Weights of a small image classifier.
Data: trained on made-up road signs on poles, 245000 training examples, 8.8 epochs.
Rows from block 9, named by matrix and row number. Rows with one number belong to one channel. Each number is 500 + 50 x the weight over the matrix's rms, rounded and kept within 0 to 999. All counts start at 0. Numbers have three digits each.
# convs0: first 3x3 conv (model.blocks.9.convs.0.weight, 128x128x3x3, standardized in use), inputs 60-71, a 3x3 kernel for each
# convs1: second 3x3 conv (model.blocks.9.convs.1.weight, 128x128x3x3, standardized in use, transposed), outputs 60-71, a 3x3 kernel for each
convs0.84:511574427615451545532503527470641402464485478532464492502540436453521512496478493484489555551469492517494566553571580465444454413505428456498539501456435456362553524466492486452542495460401584440424502545519560522462496437467507545475517410548526475560508559552491439563500513497463487450464547535519516465486479518490456556
convs0.85:559509460533486468553479487484432481499464511480544500559436491488541526496478457466504459572532469524439523561493486642429510529463513460393481545452591527494465464560472494437567508511531530531505532547495479410492505631531559454564502569443481536473556466417494484578488465555508480480535535506482564492556493479433538466
convs0.86:483481460593496517450536400568572537483460448510540509517488512557420491601492512492526600538505403490498497420583520567498514538435493478533345362426527543531421564385512508464462475571590498432467519510580492483368473401537399397372517499613465498511494482433524490457456523539497499538517522535589494592565506534410516383
convs0.87:504438509518477498562495510482437554494468530545481546519469514544441485500473466560491481503473445510463475508517553539483455425562558471532407463511509406510524581461499496480511548431541526509421511456518485525467539567625481460457515455471537556448503487520473539533474543484515488521483456524487495498405443491489486493
convs0.88:530466466510478492540491369500461551576528500484514490518486475552531470485487470435496553423557479543493507485490462615406399459450423520540460493485532396503484536503469435583514543482564458550477632401601385443454600481568384573565528531529558551471466492504542468466512425534529451495484556538536537487469462559451504633
convs0.89:516439459491555541491522501542528491464477472469498493495440495484486490519544462486564551493485594514463502492509550522512488570453384553525427483602525497500413542431584500519498394504507455528479523506484469533462483547479504491571505459522534570502550479532536489524554488466540536431513482508447490475524403512502477484
convs0.90:546544510556457533560444541468544526526402523486605492518504443610461568463461540534477569410591495570521437419524376581578539339484571426692518447488452434476523452499576467462499528512599480513473566554570429554486489466567497562515463490440555572450491460477582407527492550464520484554540541443451540465594549428571418515
convs0.91:449502526544489479529523593521488590450496487494548492452449514500551551507523496506452430626485496477481530554520530530563508588493499539516554528539596441449514489451424640448599443547428518501545562623560416425504425531512530412393498523575485523534490479455522423466495513533503467502521464510481431443513556522511431482
convs0.92:543462495551565559411540514516490461444503556523527481553461483502526465488482469537453447495435527464470463473487542489537493508500498430475617476553581417543490430432562438522467498467475521476578453616489540511547489424514471530512522460538503470543544546462383473500497465497471528435520482494542530506572589516538522461
convs0.93:450488476506507442452539515553515433499484466468514452455547517542521415424515570546519451494558548511536509474466482558540545442405455540594466540477561490489525529509457513636447563483556511433413506523544454451474515433534559546437530554546530500486503467453599467548515494532522543509488498480614480488553537529507413499
convs0.94:495579506492523499497462447570494517482490533517540528508472511502607441495506599498480522479542492546527537522469404443455466548551523531524513540499527444501474401493517592581449594403537457559428495451581455524478518476522520467492473469442520528505459455542524519438498564489571506507477508502574517386455471539560513527
convs0.95:472469462505460499432467409463565507532494519544502490502562575457541543568518473443485449593561530510506485560490469541469517471544414430520533407457443505497456511445524454549442525513517485506506545554549409513436444452398471552535526504528572456506550507516563591569530503485537537534493484466523523561453531446465482424
convs0.96:461504535493482506481541558502474543492464458492507512471523476492517506431627489413531520502516524528484505398475400429504607448567527512522494433502578531544500472528518458546480418526429540549526497546476520577521507502507529466473583546468532490458556519488457494537486534481494504470511510511509465592522558486537472515
convs0.97:522516564461585443515504541506502475505535517478487505501491508526434466455534463459480532447478606541490510478422512501425507516478481500503525602475506514474436543419595517544450503465492468586513483515507482478522377548466427535555451519510560501474561427539469484540513479503472513575501509525513515504497483515517472449
convs0.98:457527472486525551518508477488518468485530503497584495536487485490466473497441543505447608524554603443473498533424460527453544530545475544467441442480563555427424435516503622479491453461459588559434469443576501541529453519498575449421490509476471479557540448475466406511542527512476504509555506574507478542498540589499476520
convs0.99:517454483490514527500526495489482504556442514476539499557530477518406496464501458447583443515495517498488436503580375387512618526475422527606454470448530525564513478468431499439433482518549550543409555439575467560425478533417489540439468539484445490524428487512544439585456483523517487515524510472525421553509491477530470474
convs0.100:464461521578393576520411560454578515521472480528487523475474468447480556534534498538440487430580596480445512545468433421559514484487531498519495461507598590494458457500566439494408452495566496529546485513535534491414643443493558496440495523474568379525489536593433566513524479500462547551494496453475501473490549503464468464
convs0.101:476451487540450524474461559587481478455537535521463474542486512530439545518476498481465446424608553450534446426550520529526485470444419574395504602510470478565501546488456440532415524554545494496465458567492521437446493393433500507538516384406523478590469442479561490553517560472520510468451516513531468401429573525406556550
convs0.102:499534520567567419569467479468505487509502484465482524486470542510505516508470483548519430587427484583469543576402438356448365460508529472485415437506484479536464500483456580457469537514541669456544449541472408465496443577425504587501542508430485473515494447511612498533467453519488534532488523539422462563423510604471550497
convs0.103:551518470546463567398461472499456522552463491528508495490483536504406492548479522568478523544553546542431500466510520406503512563470510553567552388473396535509545619398475509471575462506522557532431457489498570498491514560477517568482465513474534565503517470509486520516522499527464555512542429497459537431468531476510505594
convs0.104:489500416517547557445494570570536489518475482536486513499555477408513536489491447460532498442510641536471489534426492478544545575402321501490579567493460495579471371516553556361545413673439530485454473547475591529458504457466445462481512432477437540517599426599498532480570526439483497465512513522387349530575486512606516465
convs0.105:452520520503548508430552554564513558536525469502555517521577550492466455509547466531549495483542470505566510501439500499479534496546470550510531560483552414476481538464415553549453447592536476527425532478539445454559454551478466535448483489462501501524453478491516481520539500535442545481570458519508579501463556467551442470
convs0.106:520468535565482522486442558499438471593532521498434481510565527481484515488482481456501464485437510563482570437545467552534497572475532479528597496448459479409457450536537584449527407554510542427473450630443514388539432505538582573494481452497565573534531485537507516434492479507497542535489508518456528552457409474620483501
convs0.107:475523534494508539400477642571461493606484412490573525598488518551455509468487609525465516573563565509415561409522567480456479666426526433595517528402533668491395598534468402547546487362566461523515537522556506593355507556493666508510529493483412527387505532530525554493469521507561472488542524483519637443493503519567487503
convs0.108:453521467424509494485534500461531518503516468518499554526540523562496467430448476553452517501531433526578523547519583658523556497430426514532530471482438472415505503461563437476445550545503514479544413565472470459520448510475545512507403504452468567505504501494505522463508528532503488485482552522605451562574433380391542526
convs0.109:475506519555480543484466598492455452505475517448499509532537540525477532521522472472473446502491540535536520488469527506486496544523525483552475469498489501594545510493563511457518507584466450589527517448479476535506540447527472592555487523457544486434493493454435502496505483461536521511499485551473532479395484490477505415
convs0.110:440511447515553418473481521499501552453496562482478454491481438491532588457541457509488463534526471497488530413480472480551493448449568443489519517524586561574525452544506478599564544408443449542531558463513478538532476567516493453536471501569489445566553574486483423494523503470487423465477517509450530458464500601505447473
convs0.111:481523477534450470522537501490532528474512444462455489550583515497452495474453440506492527428501466456553432630508517513527475597519448558530483414438455522512453534468483496487452446500571409447421440453457501514470450447407516501531547573491448526432466571506601595434471524521497470497468547540572498533556533547550492408
convs0.112:550473403526393534470457510443517516448507522526541541492524575513468517529505527470457521477474474525456482530475409515457490579545489491492473514454485486508441509444467464438519432503449600487470557458519529469529548426363454463543496596451462531522516520497516559524514483520495488486533502493541515562485433554476534418
convs1.84:525512453516455407407459375605380453499538473527606397529579643457578548485549481546543471499531390524456407591572563489470515493455470522504543486468478435544493452527550447439562529587533454467460513476522378543577468442508515487530503508451480537533432438585492508499435529458499580583469579544423478499545608558466595587
convs1.85:451448530581455523487482599480459590563547458590570561385450492490440495403549526436507510461508450485467532458472486480537519479546548531524457513489598531533527461514499440574426485521546575403503554519483456498493521555469519473554425368488451531483559489567570479495513577500573542424491485532457446435433472540482385479
convs1.86:600567486437487477517534435440453569571493500524570473493495471467453574531484574487497540518543471458484509501423498518422441499503502514505402503532529527466604552581534454547507439542458566418516529483396548424490600529515466619446488544464513509483565528542525511481632507442641407420613490442572481455518521490519481461
convs1.87:468512479591472462527592526455407437598400504611497519452423519520378552473414320420500513500501432517506531558549493493459525504451479653427491619565579437462579529387646572313571521481578468503494466472438463529548377470526381327479437369433518556537517539576505485574551427434378560535395555596511521539478463547536474505
convs1.88:491449476518408622603514481505456508466603506591514478503521511427539429582408471583474575446522464513472514417480524557524554533520574406481585481465487493515511573397525410531513439471467449481550465548534443613530571479568490518485557467445482507505501515562475472468507530448481372398479454551444583569470481508481494389
convs1.89:580518389465503526481625468482585568497486448517584449527442476519541465544392658490480425516502508582501463471544550472533558534474549507461508542488482518546540360565511425580664471464486542523452400524437597428501472502599527472530488457463550469503537501480402481468427433510563490597656579459507435539461491421504463454
convs1.90:424472438486475453524429496517490525513464469440623504572414505465526565427437387507492493486532494504478527484498509570511570476527479504460543453540541543429529552498579532480472510513492472517486555567536512559447524493519467513518457531537498534490460497452510463530478449534527569497465546495495436491526486517542549549
convs1.91:631466429561579432453499548551552531443561558440492574649479444499404385434519464428489584471590548567512522539467443602554485445430589523458679509575414436465437482559502546511515394545555518555523552504555500462498522489423460492658436470543516481474588512507488542524481529454585511527591500469573553550508469424473544508
convs1.92:431449471496425608511542548543412403448501539419344519545508549537301370465404549481490458536497445566545414476471553420511593540592478502543452432501479492579543601461497503475506470467558545510565463545483540548565610455468549538478517520457520534469522548553525583508527442440484555502579486579599569522567515438429556446
convs1.93:480522534551460519563452458434450488503574471506511439563520392503555480475453516466483490504476534465464440475495452550511590528519554522427501516473538465489492531564548448576510503427474432432558581532475457446471570540516571538467518571514477498465489460517479497516434406494480501553543460563475536529476533476461513444
convs1.94:517579428460572487585532503481492586526507444420463475501467546537522529700567484550519502468486526515474419437477477461528501497510519551480565380438395414478461478458530491498526490429531545567419556452526446473554542469481511453514508454483529532547480528441493542503522427438547497532466624540507480499560627497528478491
convs1.95:640473445434547536543498464600573401500523520582515617458487583420522522587359657525519539442514507510465518459526521497504576521487519519478521513455465507503391533498447488406570499483508441410476489525527501488490500452509482466455435568559495513431498535541520469451495487378512400427469482493494451494603445621470429552
convs1.96:504529496668501496520515476617484529523420495623581548353499536639531425541460446531634530521583526561571591383453533510483505427536425471424495409529518588566517527616365564541469551503506608451525493541487516481552518466465507464573507440617430491456411503486509506428457531392589492567560443529512515486418477404439527533
convs1.97:496483556554425445504500515538523531650546531428459542558540505603427426455464504496519519486590514472452499479537531422477530548460497563510492468486466532523476469496409469529548427511561497467447528521433563533499502382489561522598484546475528491553455497475437526459450507519562521499615395544524565442462481516590426492
convs1.98:501492435478544493528486455484547568531516451513423374485458625501487492369579542555556521419471577514515489501503448486460441526478528537603530442434499449533469476523404520549506505445451427509456546494513606523502425549456486489488475676548491534499522489465495423465459479586623525457606534490513446400561444569551528498
convs1.99:537437561443469525566514447419417442484485444507457492440514443528555461417543442511457540505548484525481493534480550580485468557479466459485432568482527521428455501602467475422518455413554414514558462464527466590529484449631531509501523537514490457512470527519468473520457393505600593657492494523516540442527570560477454538
convs1.100:544521503465547542452541520503481500393488317566613444427527429518494539578481486490503505538363487497447464478471565492545425554497441543471425524460528535414577603474443529519362548422491474421490555434405461580516455535520429494603508466553528475448570489482554432458400414414516582502572423545545465478521451533479563541
convs1.101:511510474482477472476447541425437540386406434437523450534575515511378535518488511517460515519492477492475536481524470492476559493496502514498524468522493492459472449473510550472531518457573415444531530445529459523432569486552517408551598489594482467499497517513488529540556573438522492511607425453541480517516514555465469527
convs1.102:509503561548447454529487418476479507520556502575490470453547489539489452513580379531573380594496376435513475460435595509507622545487515493489528509551567602420463348613502426442489433524623432529359552484522432568562574437482464497518425443389500505539500589524514477494512486454479597447479457598474480519478552407605453475
convs1.103:575479499516518533472489529559399527504460486421398592527358544532502567510493474527539406489529583527442461474407505554429494541502444442489417500540500518421504439420546514545510398586573427588530543417397600440495528595495537546494402545527493437467488447488539538473548389553509592439459410542559471565509494504415465449
convs1.104:493404537475431485452581429597567595564528479507482474601528395574447327497456576480490398485494568531505514552530552496541534476497501514477518409511524468631515463546475397489619484428551463604575506485540561481537483541517562506553490480483559495542489501485365486473546438531509448506539388507519510401541575502530438486
convs1.105:526515415474407535487390450545494530523437498586585520535520393478494374612578593498502543468452514551524560454588502511520470537537439551528461454497500544523443502540558448608480493443490498491590645543532547492471437480459459422522355518524430481470524545582464535511568402482480567332438565599464543563415562469519430531
convs1.106:426600488491501559509548530425531373494548664574584510455478562424457545476530560525484528453526502514500496510512498534413471529562570529581475498528455473544521499675456533503597449534513477519447456558451483492503523482396473460480526564562495511529518470547567564468544568503564399476544460469539531440421435459509520545
convs1.107:413525570524489493461549524542517514526434573567517544478469589512437468655462590483483528480583575482500513457460475503507421523564518530508465490511398430415592479546616435535441480503558424561539548486455446598584545452400515593501307482436493530452436463447542514482629470396561311489505552550495488458400530518471428598
convs1.108:563491506460476442499499549539475475392422518594551395591569462418528404483448510452510460508510527432533467469480410532503573442492523531508571387504486395498532383493484609472461601459457512488473450505516443469512500603548532570470530539460524453415509475553512446486469446421419545563507466446481425490579574377437524451
convs1.109:470463497476545496519480539447409539512556467399506477496465534527472562562359440482493499519544449467599526513408514495531494532547577392587562439528489460510615528645476403554540472533435522485524576535564495572526446549476420545519630509455519472485488466487517564531484444535516657455577513409465496495526457585451485532
convs1.110:470434517498528520567545462524507536385501373540588433414660451590484584420412583566594504472532525506545609461513543442459431483462539480392542551432487478498517496520514539551410491412576571586441444530505559495425504576445539540570548559523451481474463463486458391431584539551421528443483549441489595555533483463522482543
convs1.111:521514533510490490460439593582448524506376449511498364406450432459530592465565520540583479462507485520535506500522568485484416464513541501474544486495578428382468492508546514465505548512520571506395518383492493454633450473541409502418497520536496491563565508530458478502591503420449530548388553459531464425520626534457500508
convs1.112:517428532467579581502518468469567540420497447435591579470479476603406396590505387489565441525476535547492555557499536510436456481415476513539424466554590540510471426489499589476586525415382567552532561442379506426461518457435505520547477537433519509496519565533486564482491372488579426443440515466534477486563488566560485515